config.toml
dataset = "rendered rooms with furniture"
encoder_mlp_ratio = 4
text_encoder_qk_norm = true
Rows from block 5 of the image encoder of a small contrastive image-text model, named by matrix and row number. Rows with one number within an expert belong to one neuron, the router's apart. Each number is 128 + 24 x the weight over its row's rms, rounded and kept within 0 to 255. All counts start at 0.
Before each expert's rows are labels from the 100 images, of 14848, where the router gives the expert most weight on average: "top examples" is what is common among them; "lies over" is the class under the peak. Only what is clearly more common there than usual is listed. The data: rendered rooms with furniture. In brackets: how many of the 100, against the usual share in percent.
# router: router (encoder.blocks.5.mlp.router.weight, 4x192, trained with AdamW), inputs 0-63
# up: expert up (encoder.blocks.5.mlp.up, 4x96x192), inputs 0-63
# down: expert down (encoder.blocks.5.mlp.down, 4x192x96, transposed), outputs 0-63

# expert 2
top examples: yellow walls (49 vs 8.7); brown walls (28 vs 8.7)
lies over: wall (63 vs 37.8)
router.2 [153  99 147 126 140 128 161 146 172  93 101 102 130 136 168 127 101  86 162 102 108 132 119 164 111 141 113 139 142 109 164 170 168  90 107 150 108 152  97 124 151 137 111 117 169 105 131 137 147 142 118 128 127 130 143 111 138 112 111 140 152 144 156 113]
up.0 [118 118 147 116 154 138  78 148 151  75 121 181 131 172 141 100 127  97 112 103  93  70 139 176 129 212  93 102 150 145 115 161 158 152 136 131 119 156 142 113 168 156  99 157 140 132 162 125 147 119 102 155  78 111  82 143 125 123  91  92 135 130 119 117]
down.0 [139 138 146 135 141 132 147  92  94 173 125 111 108 141  89 116 128  74 161 110 149 121 125 115 147 133 132 100 116 135 160 101 178 101 136 175 137 130 146 135 137  44  90  98  96 124 116 135 154 135 101 133 167  97 118 149  96 164 116 128 106 115 162 129]
up.1 [ 98 117 159  89 160 115 153  97 147 187 119 114 144 115 118 127 150 154 124 120 126 132 173  92 164  99  94 131 127 134 165 168 132 159 147 136 122 138 163 121 123  89 114 159 144  89  78 129 147 126 128 106 107 119 161 130 137 122  65 168 159 156 143 112]
down.1 [143 130 157  95  78 157 105 148 107 174 114 106 156 139 140 168 164 143 132 111 139 162 128 127 100 113 164 147 116 138 118 125 134 123 114 125  84 109 136 160 123 149 132 157  80 162 128  97 133 145 130 126 142 105 125 121 186 160 136 132 108 116 164 126]
up.2 [111 129 120 104 117 122 107 129 138 124  98 123 107 157 127 149 131 129 127 131 136 138 132 157 100 161  99 117  89 127 158 152 139 131 155 126  95 130 166 104 106 115 107 125 105 122 148 106 143 150  95 142 141 116  72 143 128 135 133 137 136 130 165 135]
down.2 [107 133  98 155 139 118 117  94 146 140 102 194 112 133 133 120 130 149 133 124 106 141 134  96 148 145 153  90 102 139 140 109 117 102 156 158 134 107 126  92 135 120  73 107 149 127 140 113 139 146 141 157 132 147 103 111 154 145  93 101 149  92 160 101]
up.3 [106 114  75 159 145 114  94 136 127 117 150 133 121 131 195 149 125 121 150 165 142 120 171 141 153  82 162  87 122 109 146 112 159 139  90 151 139 106 113  99 126 166 158 136 103 163 181 139 114 156 115 146 116 104 103 117 108 153 149 122 136 137 110 137]
down.3 [107 126 173 157 123 126 125 126  57 130 138 122 120 106  95 104 126 128 103 162 128 163  63  95 141 159 119 145  72 119  99 158 121 119 114 138 152 134  93 176 117 107 110 101 130 143 106 117 125 101 143 126 142 141 180 132 140 107 100 112 118 117 157 113]
up.4 [149  86 102 107 116 131 112 113 120 126 148 140 153 129 127 132 146 145 110 150 131  91 131 187 135 147 113 143  91 102 120 103  98 112  92 145 113 127  85 148 146 136 162 119 165  76 116 115 108 148 123 154 112 108 127 157 158 117 123 135 114 127  80 176]
down.4 [125 126 121 145 133 115 135 111 112 127  98 157 109 148 132 124 117 165 133 150  97 164 117 107 100 139 153 135 144 131 122 143 138 140 123 116 109 107 143 108 154 110  93 117 106 148 161 159 167 143 145 105 125 119 143 130 149 131 115 139 172 123 112  88]
up.5 [105 134 120 147 122 133 142 105  92 152 128 164 140 115 104 147 129 119 148 136 153 115 135 148 117 182 167 116 115 138 107  85 135 118 111 151 155 108 173 155 127  97  98 133 153 101 124 140 155 152 123 122 142 113 132 120 129 131  95  86 174 101 144 135]
down.5 [ 76 133 146 133 148  75 125  92 116 113 160 146 162 111 117  89 133 148 122  81 119 121 110 143 139 108 112  83 128  70 106 164 146 164 132 127 158 141 115  95 132 149 134 153 144 117 157 110 131 103 123 122 163 155 100 117 124 114 152 158  92 123 145 128]
up.6 [127 141 148 105 159 139 107 170 130 159 132  92 100 115 157  94 130  81 124 134 131 136 127  85 158  73 150 114 102 142 155 101 169  88  85  92 109 115 163 119 146 127 118 128 129 107 160 176 159 117 133 108 169 185 149 100 147 148 144  95 111 111 124 151]
down.6 [ 84 117 153 163 128  97 147 108 103 116  82 145 168 132 147 111 156 103 122 104 125 148 133 180 156 138 155 151 120  98 167 146 131 166 142 109 174 120  86 118 171 119 118 125 125 107 114 105 119 145 148 133 137 144 125 125 147 150 145 153 125 160 166 152]
up.7 [101 132 142 160 105 132  96  98 132 153  78 167 171  85 147 142 130 161  78 113 140 148 142 106 139 129 100 137 104 185 103 153 131 113 144 129  95 143 111 114 107 125 152 135 107 147 123 100 138 110 119 139 129 176 131 116 161 143 169 198 146  97 112 101]
down.7 [134 168 132 159 158 127 116 116 124 117 154 117 120  89 129 137 129 166 119 118 135 154 163 148  81 107 134 129 126 102 150 113 108 147  84 114 132 152 163 121 124 105 143 117 108 141 112 162 136 136 130 131 144 162 122 126 139 151 118  85  98 127 157 107]
up.8 [166 105 149  96 115 101 101 117 112 109 104 123  90 150 106 152 118  91 140 156 113 114 137 103 180 101 213  95  77 132 123 157 106 157  97 157 123 105 123 178 130 155 114 126 105 101 129 136 124 131 141 128  67  97 134 103 139 151 128 111 115 126 149 135]
down.8 [ 82 102  87 124 127 116 157 152 128 156  89 129 151 124 161 109 159  91 127 123 109 110 110 187 128 164  61 141 136  81 117 134 147 114  98 129 131 127 132 108 136 137  99 135 136 114 153 122 152 137 172 194 117 119 114 147 141 137 125 144 136 150 135 166]
up.9 [101  97 150 104 114 132 157 107 148 146 150 127 117 136 117 114 154 121 130 109 153 126 123 142 105  98 144 179 154 119 100  56 132 113  81 136 136 118 120 122  82 145 125 139  90 132 134  85 120 149 108 135 165 144 128 124  83 122 130  95 123 161 121 131]
down.9 [157 133 111 121 133 100 160 112 104 118 105 124 131  92 139 114 123 147 132 164 162  94 123 135 149 189 130 105 123 142 164 141 136 130 116 101 135 135 147 128 120 136 129 104 119  65 137 121 146 121 132 114 124 131 117 117 168 138  89 132 149 134 103 135]
up.10 [109  83  90  87 136 133  91 171 112 143 130 133 168 109 138 128 104 100 163  84 148 143 127 138 141 127 120 171 147 157 107 157 130 122 115 152 128 128 128  91 125 127 161 129 115 118 108 116 108 145 115 100 113 139 124 132 148 142 141 127 141 150 115 155]
down.10 [122 152 118 159 135 161 150  85  88 161 124 150 113  78 119 152 120 158 127 120 141 150 113  97 114 100 122 131 136  87  96 104 116 125 143 112 168 125 166 137 139 138 118 137 159 145 103 130 122 135 131 107 113 147 122 105  86 131 110 181 155 149 154 135]
up.11 [150 149 116 137 115 151  93 108  92 137 121 174 150  98 133 129 101 103 121 158 137  93 130 124 123 149 110 144 173 128 162 113 133 147 119 100 109 162 131 170  96 110 161 121 122 105 159 131 109 143 131 117 132 110 154 110 162 105 123 113 125 106 126 139]
down.11 [ 94 140 104 149 138 107 169 109  93 118 111 121 126 119 102 132 127 111 140 140 142 161 143 126 108 167  82 116 116  86  99  91 158 139 138 154 114 165 144 146 175 129 104 109 116 110  96 172  96 137 146 115 149 103 145  88  95 103 176 160 108 151 150 133]
up.12 [122 132 130 123 154 166 130 116 129 103 115 122 148 160 152  87  57  99 137  88 149 152  97 142 187 114  83 151 109 145 127 161 132 138 113 185 119 154 112 133 101 130 135 116 112  94  85 124 142 149 135 124 148 134 115 103 139 144 147 141  79 183 136 149]
down.12 [118 145  96 139 149 100 163 124 107 176  69 142 148 123 145 141 107  84 109 109  68 168 107 104 124 130 143 114 151 118 139 126 104 115 140 140 128 146 121 104 126 158  87 161 161 158 112  96  76 138  77 130 122 101 142 120 135 114 119 101 130 182 100 141]
up.13 [149  97 170  69 143 121 136 162 135 108 136  95 148 163 139 159 148 116 141 133 123 132 135 130 124 124 196 146 132 120 209 143 114  98  83 136 101 133 148 144 129 146 150 130 134 127 103 131 174 138 145  94 123 122 177 145 113 116 155  93 143 111 143 157]
down.13 [130 110 131 127 147 135 133 144 168 143 114 136  98 120 155 123 124 180  95 127 139 138 135 131  97  68 143 117 166 118 103 122 150 156 137 116 158 123  75 121 138 109 158 120 140 154 116 108 149 147 192 106 169 147 130 137 112 116 148 124 160 112 102 115]
up.14 [133 131 137  99 100 150 122  95  95 136 166 156 135 166 182  95 117  70 107 101 128 104 128 136 138  91 151 192 110  96 152 127 117  97 127 115 181 111 129 159  99 113 103 145 109 118  99 110 108 134 116 121 110 100 154 127 136 178 116 143 123 159 132 165]
down.14 [ 83 109 105 110 139 132 135 155  70 131 105 135  86 134 118 122 137 133 138 121  98 136 114 113 119 134 151 135  94 113  92 108 161 137 157 126  95 103 144 100 150 129 120 111 182  76  89 140 178 133 144 116 128 107 111  93 116 167 106 129 110 128 151 102]
up.15 [143 106 114 117 139 140 153 129 144 101 114 104 143 184  99 128  68  94 137 123  74 101 164 133 119 147 115 122 175 119 150 120 128 111 129 149 111 131 141 104 138 123 133 106 105 131 161 119 163 135 139 144  59 136 119 134 147 145 110 109 157 113 110 141]
down.15 [125 131 152 141 117 127 139 120 144 112 128 167 151 139 127 110 151  91 107 145 145 191  97 114 122 137 120  70  95 176 108 146 149 164 146 146 140 136  99 147  89 144 115 116 107 169 156 127  98 119 103 147 147 119  65 125 125 119 123 164 114 105 117 127]

# expert 0
top examples: count: zero (100 vs 19.8); grey walls (94 vs 8.3)
lies over: wall (100 vs 37.8)
router.0 [121 205 109 103 107 123 109 127 120 134 136 184 113 127 117 140 106 128 152 140 135 101 110 108 123 154 162 118 129 102  96  92 103 131 123 116 104 115 137 158 118  97 162 120 123 111 101 180 113 141  97 116  98  86 182 145 115  93 177  97  95 120 127 130]
up.0 [117  83 124  83 158  97 147 115 127  93 148 123 146 146 152 136  99  86 117 120 132 106 124  82 144  94 149 117  97  55 133 127 125 158 132 128 114 133 115 135 109 147 128 127 113 115 134 138 149 154 162 134  92 138 120 159 125 111 123 127 155  93 114 163]
down.0 [126 131 187 141 151  95 150 121 113 123 113 114 185 113 135 138 143 130 136 137 164 107 120 169 111 124 133 112 119 142 121 144 115 119 127  99 128 130 130 131 115 134 110  91 165 140 133 170 123 134 109 195 100  94 119 129 135 164 119 154  93 116 155 112]
up.1 [129 153 121 121  73 128 145 137 140 111 122 178 151  95 137 102 123 152 185 122 160 146 144 158 148 104 130 143 154 106  96 138 145 114  92 154 142 119 116 168  98 121 171 127  98  85 120 145 145 106 135  86 141  90 147 114  98 109 158 105 129 108 120 165]
down.1 [127 141 115 129 156 152 135 145  77 157  80 108 147 150 136 142 138 122 148 110 127  96 148  93 142 142 151 133 135 140 131 120 117  88 173 117 133 147 150 113  95 108  92 123 132 162 143  87 109 101 133 153 127 126 117 148  95 126 128 140  88 112 125  88]
up.2 [158 115 119 136 129 131 135 195 111  93 113 103 127 166 110 118 133 109 112 140 139 128 153 166 114  92 118 146 153 157 149 139 137 137 130 148 134 138 126 108 131 114  99 112  91 144 142 127  85 171 156 157 135 119 123  79 161 104 125 180  67 140 128 138]
down.2 [144 130  67 140 145 153 133 137 106 126 131 138 112 148  98 121 123 142 132 123 150 165  96 101 112 179 127 112 116 130 116 125 144 167 129 125 117 134 135 159 150  81 132 112 118  91  96 145  97 127 140 137 143 152 133 147 117 120 111 176 134 104 118 130]
up.3 [117 147 154 143  95 116 136 152 151 141 132 192 151 103 145 137 148 110 146 134 134 122 105 124 154 102 172 123 119 134 155 107 141 102 150 139 139 134 131 117 121 152 146 128  92 110 126 156 138 130 118  97 157 130 130 114 111  79 154 112 133  94 103 117]
down.3 [130 157 103 102 140 169 131  98 135 132  80 143 131 117 121 129 111 155  74 135 167 169 106 131 126 118 127 121 110 129 165 168  92 129 123 149 134 114 123  55 110 117 120 166 146 121 124 130 107 171 110 122 143 141 133 105 135 155 151 120 127 127 190 114]
up.4 [121 132 109 125 117  80 145 139 132 153 126 132 154 111 143 133 109 128 120 130 134 123 143 149 134  84 126 138 113 155 108 113 106 135 146 109 161 132  99 136 153 128 140 148 172 161 172 112 120  96 126 147 158 109 173 127 150 124 172  93 114 111 133 126]
down.4 [132 148 162 114 131 162 123 125 118 130 161  87 108 154 175 139 129  76 166 152 158 148 130 163 152 153  90  69 107 119 156 131 153 133 137 151 116  94 127 125 127 136 114  99 108  95  96 114 139 155 137 147 111 141 121 139 121 116  52  69 103 122 180 115]
up.5 [115 145 145 145 127 158 120  99 100 158 153 138 143 144 151 147 169  94  75 123 121  82 137 122 141 147 146 140 121 137 104 107 139 169  95  94 122 151 118 143 123  90 151 119 102 101 133 137 153 160 126 131 150 119 123 136 127 156  90 149 129 146 155 118]
down.5 [115 113 132  92 115 146 148  96 141 125 102 168 179 122 132 101 129 165 108 127 124 114 137 123 144 109  95 139 112 132 162 152 131 105 173 162  93 115 120 122 108 157  99 111 129 155 164 117 160 125 102  97 127 200 129 137 178 137 140 121  91 112 142 138]
up.6 [148 156 187 153 114 134 104 159 142 128 142 126  85 103 143 141 133 157 113 127 128 136 168 167 117 114 101 156 134  91 123 122  94 121 137 130 130 114 145 137 105 132 120 121 130 136  89 168 101 120 147 168 127 130  77 141 113 117 125 138 162 159 126  78]
down.6 [171 138 138 118 168 163 159 120  96 152 129  54 146  90 155 180 152 159 167 155 102 124  92  89 136 128 172 122 154  93 158 104 115 134 120 104 151 106 116 120 118 163 129 141 141 100 163 136  99 154 125 111 138 107 136 150 126 130 125 107 149 141 166  98]
up.7 [ 85 148 136 175 136 134  99  90 105 164 174 165 127  97 164 128 130 122 124 118 118 121 154 178 174 125  88 125 182 132 116 153 141 127 126  96 136 139 123 144 145 112 147 169 102 111 143 106  99 140 116  94 123 102 102 122 139  79 138 109 137 146 118 177]
down.7 [185 115  77 134 125 149  95 130 147 115 110 134 131 164 140 125 136 138 138 118 146 135  99  98 157 137 137 127 110 157 134 163 163  99 152 145 114 142 128 149 109  88 129  74 174  91 105 142 145 158 117 139  97 105 185 133 133 172 121 129 177 102 148 116]
up.8 [111 136  97 108 137  86 106 126 138 107  96 144 142  93 161  86  76 126  84 129 147 111 103 154  93  97 133 183 149 115 161 118 136 132 124 128  96 145 179 142 167 107 139 128 144 129 125 140 141 100 165 164 118 161 119 100 170 141 118 119 139 132  93 148]
down.8 [144 119 163  83 158 128 115 139  88 189 120 144 123 164 108 169 152  78 135 139 175 182 137 132 153 111 163 103 154 124 127 125 122 109 121 134 100 122 133 139 119 113 113 160 119 125 114 124 160 143 100 161 132 107 113 102 159 106 115 100 144 120 120  89]
up.9 [125 130 110 151 121 120 124 100 118 154 169 110 140 138 127 122 115  83 117 120 102 129 151 156 186 133 124 116 141 132 108 132 155 127 151 100 162  86 152 119 124  85 124 119 126 126 154 165 132 112 110 149 130 150 114 144 105 110 140 174 139 136 157 132]
down.9 [137 166 149 146 162 124 127 130 105 109 115 104 140 118 106 126 111 141 189 130 129 152 128 140 110  89 130 124 130 149  97 152 147 164 136 113 144 106 127  91 119  81 151 133 101 160 150 117  80 118 165 126 145 147 204 109 119 149 153  70  78 107 151 141]
up.10 [149 129 104 135 104 118  88 116 133 119 123 133 145 102 157 126 160 121 154 125 118  78 152 150 144 159 167 183 120 139 148 142 112 132 102 100 100 184 146 118 130  88 180 101 129 100 112 102  85 108  91  79  63 111 147 131  97 103 140 122 148 170 145 119]
down.10 [131 118 122 118 163 176  99 121 120 149 122 156 104 160 156 116 124 137 160 167 165 119 104 144 143 151 118 118 147 163 106 105 110 122 116 114 143 115 122 162 134  74 133 143 188 118 147 171 146 132 150 110  98 105 122 133 108 108 107 150 147 152 145 136]
up.11 [141 117 161 183 141 134 110 141 137 166 114 107 148  67 128 142 124 144 156 143 148 125 150 119 151 102 152 112 116 100 133 152 109 117 158 127 141 132 128 121 102  96 153 143 115 117 128 152  76 136 112 118 118 115 142 115  88  57 105 124 146 108 126  91]
down.11 [150 111 117 105 149 151 154 110  93 106 153 173 168 152 147  97 115 136 170 144 107 114  89 169 151 111 163 150 143  85 111  99 146 129 111 166 153 102  70 130 121 123  97 128 158  80 118 111 148 168 120 142 128 112 129 123  78 124 130 155 107 111 149 180]
up.12 [125 145 127 141 125 102 148  69 151 116 129 100 150 118 140 118 125 109 157 140 133 123 153 143 168 126 115 122 121 123 119 149 164 120 140 129 127 121 148 121 180 131  90 137 100 173 128 109 125 113 140 139 135 161  74 137 103  93 105 115 155 118 108 146]
down.12 [115 136 135 133 124 119 133 128  98 135 104 118 105 163 143 117 136 152 115 125 126 151 130 169 123 118 118 169 146 103 132  76 103 125 103 106 152 153  88 136  93 112 188 171 178 111 141 160 183 116 155 122 161 162 179 132 158 153 158 153  97 130 119  90]
up.13 [105 144 112 132  73 135 114 145 101 159 143 123 119 168 141 135 111 131 135 147 118  62 124 162 113  99 132 141 132 145  87  94 124 133 109 152 128 145 139  74 116  92 134 133  85 150 152 103 141 153  72 128 108 129 123 159 127 125 170 137 124 115 105 132]
down.13 [121 120 127 132 127 105 154 130 198 105  85  97 128  84 112  80 156 133 152 134 125 135 100 105 105 159 107 145 137 135 140 119 156 153 145 107 179 126 130  97 109 153 136 100 178 108 127 112 132  97 153 115 157 139 113 120 150 173 109 104 114 157 131 124]
up.14 [117 128 117  84 124  98 106 135  84 149 127 118 143 111 135 109 105 131 141 119 146  79 120 149 145 142 123 134 120 148 149 114 101 100 112  84 133 160 146 155 123 114 113 101 173 175 142 143 118 126 195 154 145 123 143  90 148 140 125 127 151 146 142 147]
down.14 [127 119 123 166 171 109 120 149  83 139 130 135 108 151 156 118 113 140 126 151 146 127 196  98 109 136 111  94 101 123  94 105  80 104 103 133 161 139 125 161  94 129 136 129  95 145 130 127 143 117 138 139 102  82 119 135  86 107 124 134 121 139 134 102]
up.15 [162 160 143 151 121 112 126 130 147 118 124 106 103 117 145 121 140 100 122 127 115 146 169 157  77 150 150  83 127 151 143 137 133 103 121 123  93 128 166 118 170 149 129 120 134 193 144 148 131 130 111 154 143 148  68 110 154 109  98 146 136 123 122 138]
down.15 [146 152 180 129 131 108 139 123 134 127  97 131 101 144 139 139 117 159 132 139 112 130 121 109 143 106 190 135 122 107 146 117 106 140 103 122 155 112 141 124 112 118 122 117 116  86 159 141 181 125 133 112 164 128 120 158 102 106 143 130 108  82 117 107]

# expert 1
top examples: count: zero (99 vs 19.8); red walls (54 vs 8.1)
lies over: wall (98 vs 37.8)
router.1 [ 86  73 121 123 133 145 131 125 120 126 109 143 116 124  89 130 183 168 128 124 185 131 137  82 168 141  96 140 110 132 119 124 109 164 134 148 121  95  93 109 183 162 149 128 102 183 118 113 144 129 148 151 148 160 116 102 154 164 100 122 155 134 115 121]
up.0 [164 133 136 165 104 144  78 128 124 180 104 167 134 121  98 121 148 184 119 135 133 104 132  89 102 122 137 113 120 145  75 121 119 116 116 151 135  81 156 147 147 109 137 138 138 150 152 145 123 135  80 112 149 145 156 136 131 132 137 124 156 104  99 102]
down.0 [121 145  80 145 128 114 136 117 133 101 118 132 150 198 142 114 106  50 114 136 100 107 136 139  89 141 107 116 148 142 158 117 145 114 130  95 108 135 141 139 113 144 153  91 148  89 111  90 132 118 120 123 167  95 137 123 154 119 160 175 131 128 120 140]
up.1 [175 118 116 137 134 175  78 124 128 141 161 139 147 175 121 125  83  94 148 144  73 142 127  81  99  77 115 136 125 194 142 124 143 140 113 145 158 151 145 155 135 131 110 160  81  98 173 100 137 146 138 120 127  97 111 142 106 157 111 130 124 158  91 119]
down.1 [119 153 158 118 136 133 177 113 122 144 119 143 111 118 187 103 133 125 130 154 102  97 103 145 114 168 101  97 117  65 105 124 119 114  79 129 137 142  84 108 159 137 167 128 111 153 122 132 167 131 135 133 133  83 141 126 126 144 133 131 130 108 151 122]
up.2 [ 99 131 133 132 122  76 152 127 138 111 115 124 143 120 161 170 153 134 161  99 142  90 149 118 176 103 177 143 163 144  94 116 136 112 162 145 114 115 114 123 116 141 130 108 104 152 132 111 148 134 134 103 131 187 195 140 158 105 146 109 116  97 145  97]
down.2 [122 172 107 107 128 104 128 110 127 168 155 112 132 120 113 108 149 140 103 112  98 121 106 140 109 148 131 127 115 124 125 136 171 123 121 109  96  98 139 159  88 111 146 154 110 123  95  78 133 139  94 157 125 130  62 146 158 139 152 119 121 136 121 149]
up.3 [123 156 164 131 149 121 159 110 126 129 145 114 114 101 128 153  84 131 122  95 141 124 115 115 122 117 122 105 120 128 177 173 120 124 108 141 117 127 144 163  79  96 122 120 103 144 133 118 166 109 118 110 164 119 135 147 100  75 130 128 156 107 140 113]
down.3 [172  83  76 140 119 131  89  84 156 125 136 150 133  93 120 163 146 134 109 142 110 124 161 153 146  84 144 149 108 128 137 141 134 113 135 170 108 132 114 132 143  98 136 127 107  97 130 117 139 147 137 108 133  71 134 107 139 139  63 114 103 143 103 164]
up.4 [149 168 134 146 143 137 117 146 160 103 107 129 125 108 120 104 114 137 168 103 105 132 145 157 140 132 115 123 156 133  95 122 133  90 126 131 117 144 133 170 117 112 101 143  96 120 161  97  69 170  94 115 126 122 139 121 136 119 144 118 133 158  65 185]
down.4 [110 136 112 147 128 153  99  99 118  84 149 110  96 112  80 125 108 154 114 161 141 149 109 100 141 117 140 127 127 115 156 129 114  82 139  92 117  91 147  79 148 126 136  89 139 137 110 121 144 113 161 143 106 140 175 142 110 125  90 142 167 107 170 138]
up.5 [144 104 148  86 144 118 129 130  98  93 119 123 113 140 152 140 145 103 116 121 133 113 109 144 105 126 154 135 150  93 162 130 107 149  82 129 123 112 120 147 133 136 111 129 121 110 142 183  94 133 133 152 121 120 129 136 103 119 147 118 137 141 177 148]
down.5 [114 139 150 136 111 147 107 101  93 129 147 162 141 117 136 124 150 135 200 150 145 124 115 108 127  85 117 123  90 115 102 139 143 160 197 149 143 127 126 102 140 146 118  90 133 142 113 110 148 161 136 162 156 177  95 128 122 110 116 145  79 114 102 154]
up.6 [141 100 119 148 103 108 107 112 111 135 148 124 116 136  88 127  82 127 159 139 166 105 162 126  96 111 115 150 152 151 138 158 120 114 135 116 135 180 109 102 137 109 144  98 124 126  80 119 111 122 146 105 112  85 120 105  95 110 103 126 158 183 100 163]
down.6 [101 113 164 127  96 131 196 115 141 131 113 109 120 149 110 117 129  93 149 149 137  93 123  98 146 148 146 122 108 117  98  94 138 118 135 127  88 122 150 145 109 116 117  93 136 128 109 141 107 130 190 172 122 153  98 149  94 175 130 131 142 118 166 179]
up.7 [136 164 134 125 113 142 118 136 114 180  75  91 171 112 137 142 154  95 116 138 169 114 120 121  80 161  98  91 129 166 101 152 105  99 135 101 124 108 111 153 106 106 117 162 106 127 130 139 124 118 111 159 136 145 121 126 177 131 109 175 115 143 118 137]
down.7 [182 142 153 128  89 107 107  84 106 139 132 144 145 110 188 107 149 127 175 154 155 100 139 134 112 108 110 160 103 156  98 144 153 153 130 160 117 146 132 154 146 109 135 133 140 148 120 104 120 135 120 119  87  98 159 134 147 138 128 128  96  97  94 140]
up.8 [130 104  89 120 135 180 133 127 133 108 152 101 140 106  83 126 151 126 102 148 159 149 120 111 113 112 152 136 124 151 162 150 124 121 166 130 120 138 129 118 144 127 153 154 135 148 173 110 157 103 109  84 124  94 155 137 163 139 122  81 134 130 100 138]
down.8 [133 144 111 193 161 123  98 128 133 129 123 160 130 118 126 162 111 115 134  74 125 103 149 106 129 163  89 155 166 136  86 157 135 104 100 112 154 134 148 130 137 153 141 105 165 180 164 134 104 105  83 158  87 114 107  86 111 103 108 126 147 149 167 118]
up.9 [111  96 125 117 113 108 118 134 146 163 153 102 137 161 175  99  65 139 151 126 111 171 122 190 141 135 142 105 193 133 114 133 145 108  80 138 144 181 113 164 123 138 137 117 123 124 131 109 167 146 141 159 102 149 128 131 110 110 116 126 163 155 126 123]
down.9 [143 132 155 130 129  99 153 109 141  61 126  83 169  91 120 146 169 130 115 120 107 166 137 146  85 135 200 113  63 142 157 124 111 118 140 104 125 125 164 132 112 158 143 111 135 134 120 118 133 129 163 107 122 126 179 113 167 153 173 145 110 142 122 121]
up.10 [ 74 155  92 173 100 102 123 136 114 110 149 170 131 118  98 118  95 109 176 138 125 111 113 155 129 139  86 165 130 123 131 132 141 112 157 139 113 184  98 126 146 137 120  88 137 105 143 145 137 100 107  93 126 153 155 142  91 106 116 134 163 102  98 142]
down.10 [ 93 113 160 131 122 111 158 164 126 111 114 131 125 124 136 113 130 132 115 100 161 131 135 126 115 171 107 109 101 144 128 148  94 150 159 135 162 101 140 157 139  96 105 123 126 122 118 130 156 132 141 120 142 106 109 187  80 152 155 107  88 134 129 159]
up.11 [130 135 157 161 135 136 157 133 118 117 145 114 143  85 107 147  76 103 123 149 110 156  98 131 102 145 156 121 170  90 103  84 139 123 113 115 107 157 147 109 169 164 146 140 131 108 131  86 159 118 149 141 152 128 151 113 134 161 159  98 133 170 150 123]
down.11 [120 171 148 120 147 114 123  90  88 162 109 138 124 159 127 117 179 145 158 113 112  87 114  95 165  96 145 107  89 133 124  98 174 149 132 127 131 140 137 132 115 120 131 107 141 146 118  98  83 125 161 108 110 154 141 132 140 150 127 113 123 115 132 143]
up.12 [110 118 117 148 142 118 119 151 141 149 113 114 102 125 123 139 127 133 109 162 143 124 114 115 134 146 141 120 149 113 132 103 101 121 149 121 120 115 141 117 107 114 146  78 176 116 129 150 112 144  78 177 156 123 134  71 158 158 171 131 161  80 118 162]
down.12 [137 145 102 145 110 161 117 147 143 181 128 136 143 150 168  59 122 147 100 131 124  98 136 137 151 114 148 130 148 132 156 114 147 130 103 115 128 129  77 125 140 119 118 151 138 110 163 128 122 131 121  93 157 120 120 130 107 159 178  99 156 143 112 132]
up.13 [157 127 162 112 142 130  84 122 111 185 155 100 159 118 138 117 125 114 120 142 133 124 136 110 147  60 113  99 144 153  49 102  88 138 121 118 127 143 149 174 188 170 119 137 168 121 105 142 128 119 167 141 107 168 132 114 121 152 122 144 154 139  94 126]
down.13 [110 120 103 158 126  98 138 121 126 155 126 124 100 143 189 115 138 117 132 103 130 150 113 105  71 120 121 138 126 128 115 113 178 141 118 167 110 149  99 106  95 104 138 118 121 110  97 121 162 139 120 142 170 165 118 117 149 101  94 106 138 124 121  94]
up.14 [112 134 160 109 175 123 137 146 155 165 119 102  93 119 139 134 112  90 142 106 142  99 125 147 126 115 108 124 163 131 158 133 123 101 119 141 174 137 147 142 144 166 158 185 133 125 136 120 117 121 103 143  92 150  92 139 118 154 167 122  85 134 103 135]
down.14 [118  92 114 138 135  89 123 154 139 111 139 172 117 162  97 115 159 178 153 180 134 132  87 153  83 162 169 120 163 177 111 162 119 138 111 157 136  97 114 137  97  95  73 127 109 135 139 127  99 153 135 138 184 108 129 143 156 116 113 106  84 140 161 109]
up.15 [101  98 127 124 124 164 175 112 117 119 126 127 101 139 151 125 156 151 145 146 116 144 107  92 107 112  92 123 113 113 106 161 118 159 146 146 123  83 151 138 131 139 166  94 102 155 126 156 109  94 127 119 144 135 121 126  94 117 148 116  96 138 108  83]
down.15 [130 120 118 134 127 125 144 130 133  99 101  78 148 118 113 165 146 144  96 140 143 142 101 132 169 108 137 107 130 122 137 119 101  85  85  81 125 145 118 134 104 138 138 141 197 128 148 164 141 138 138 141 141 129 131 163 138 136 159 156 137 145 141 127]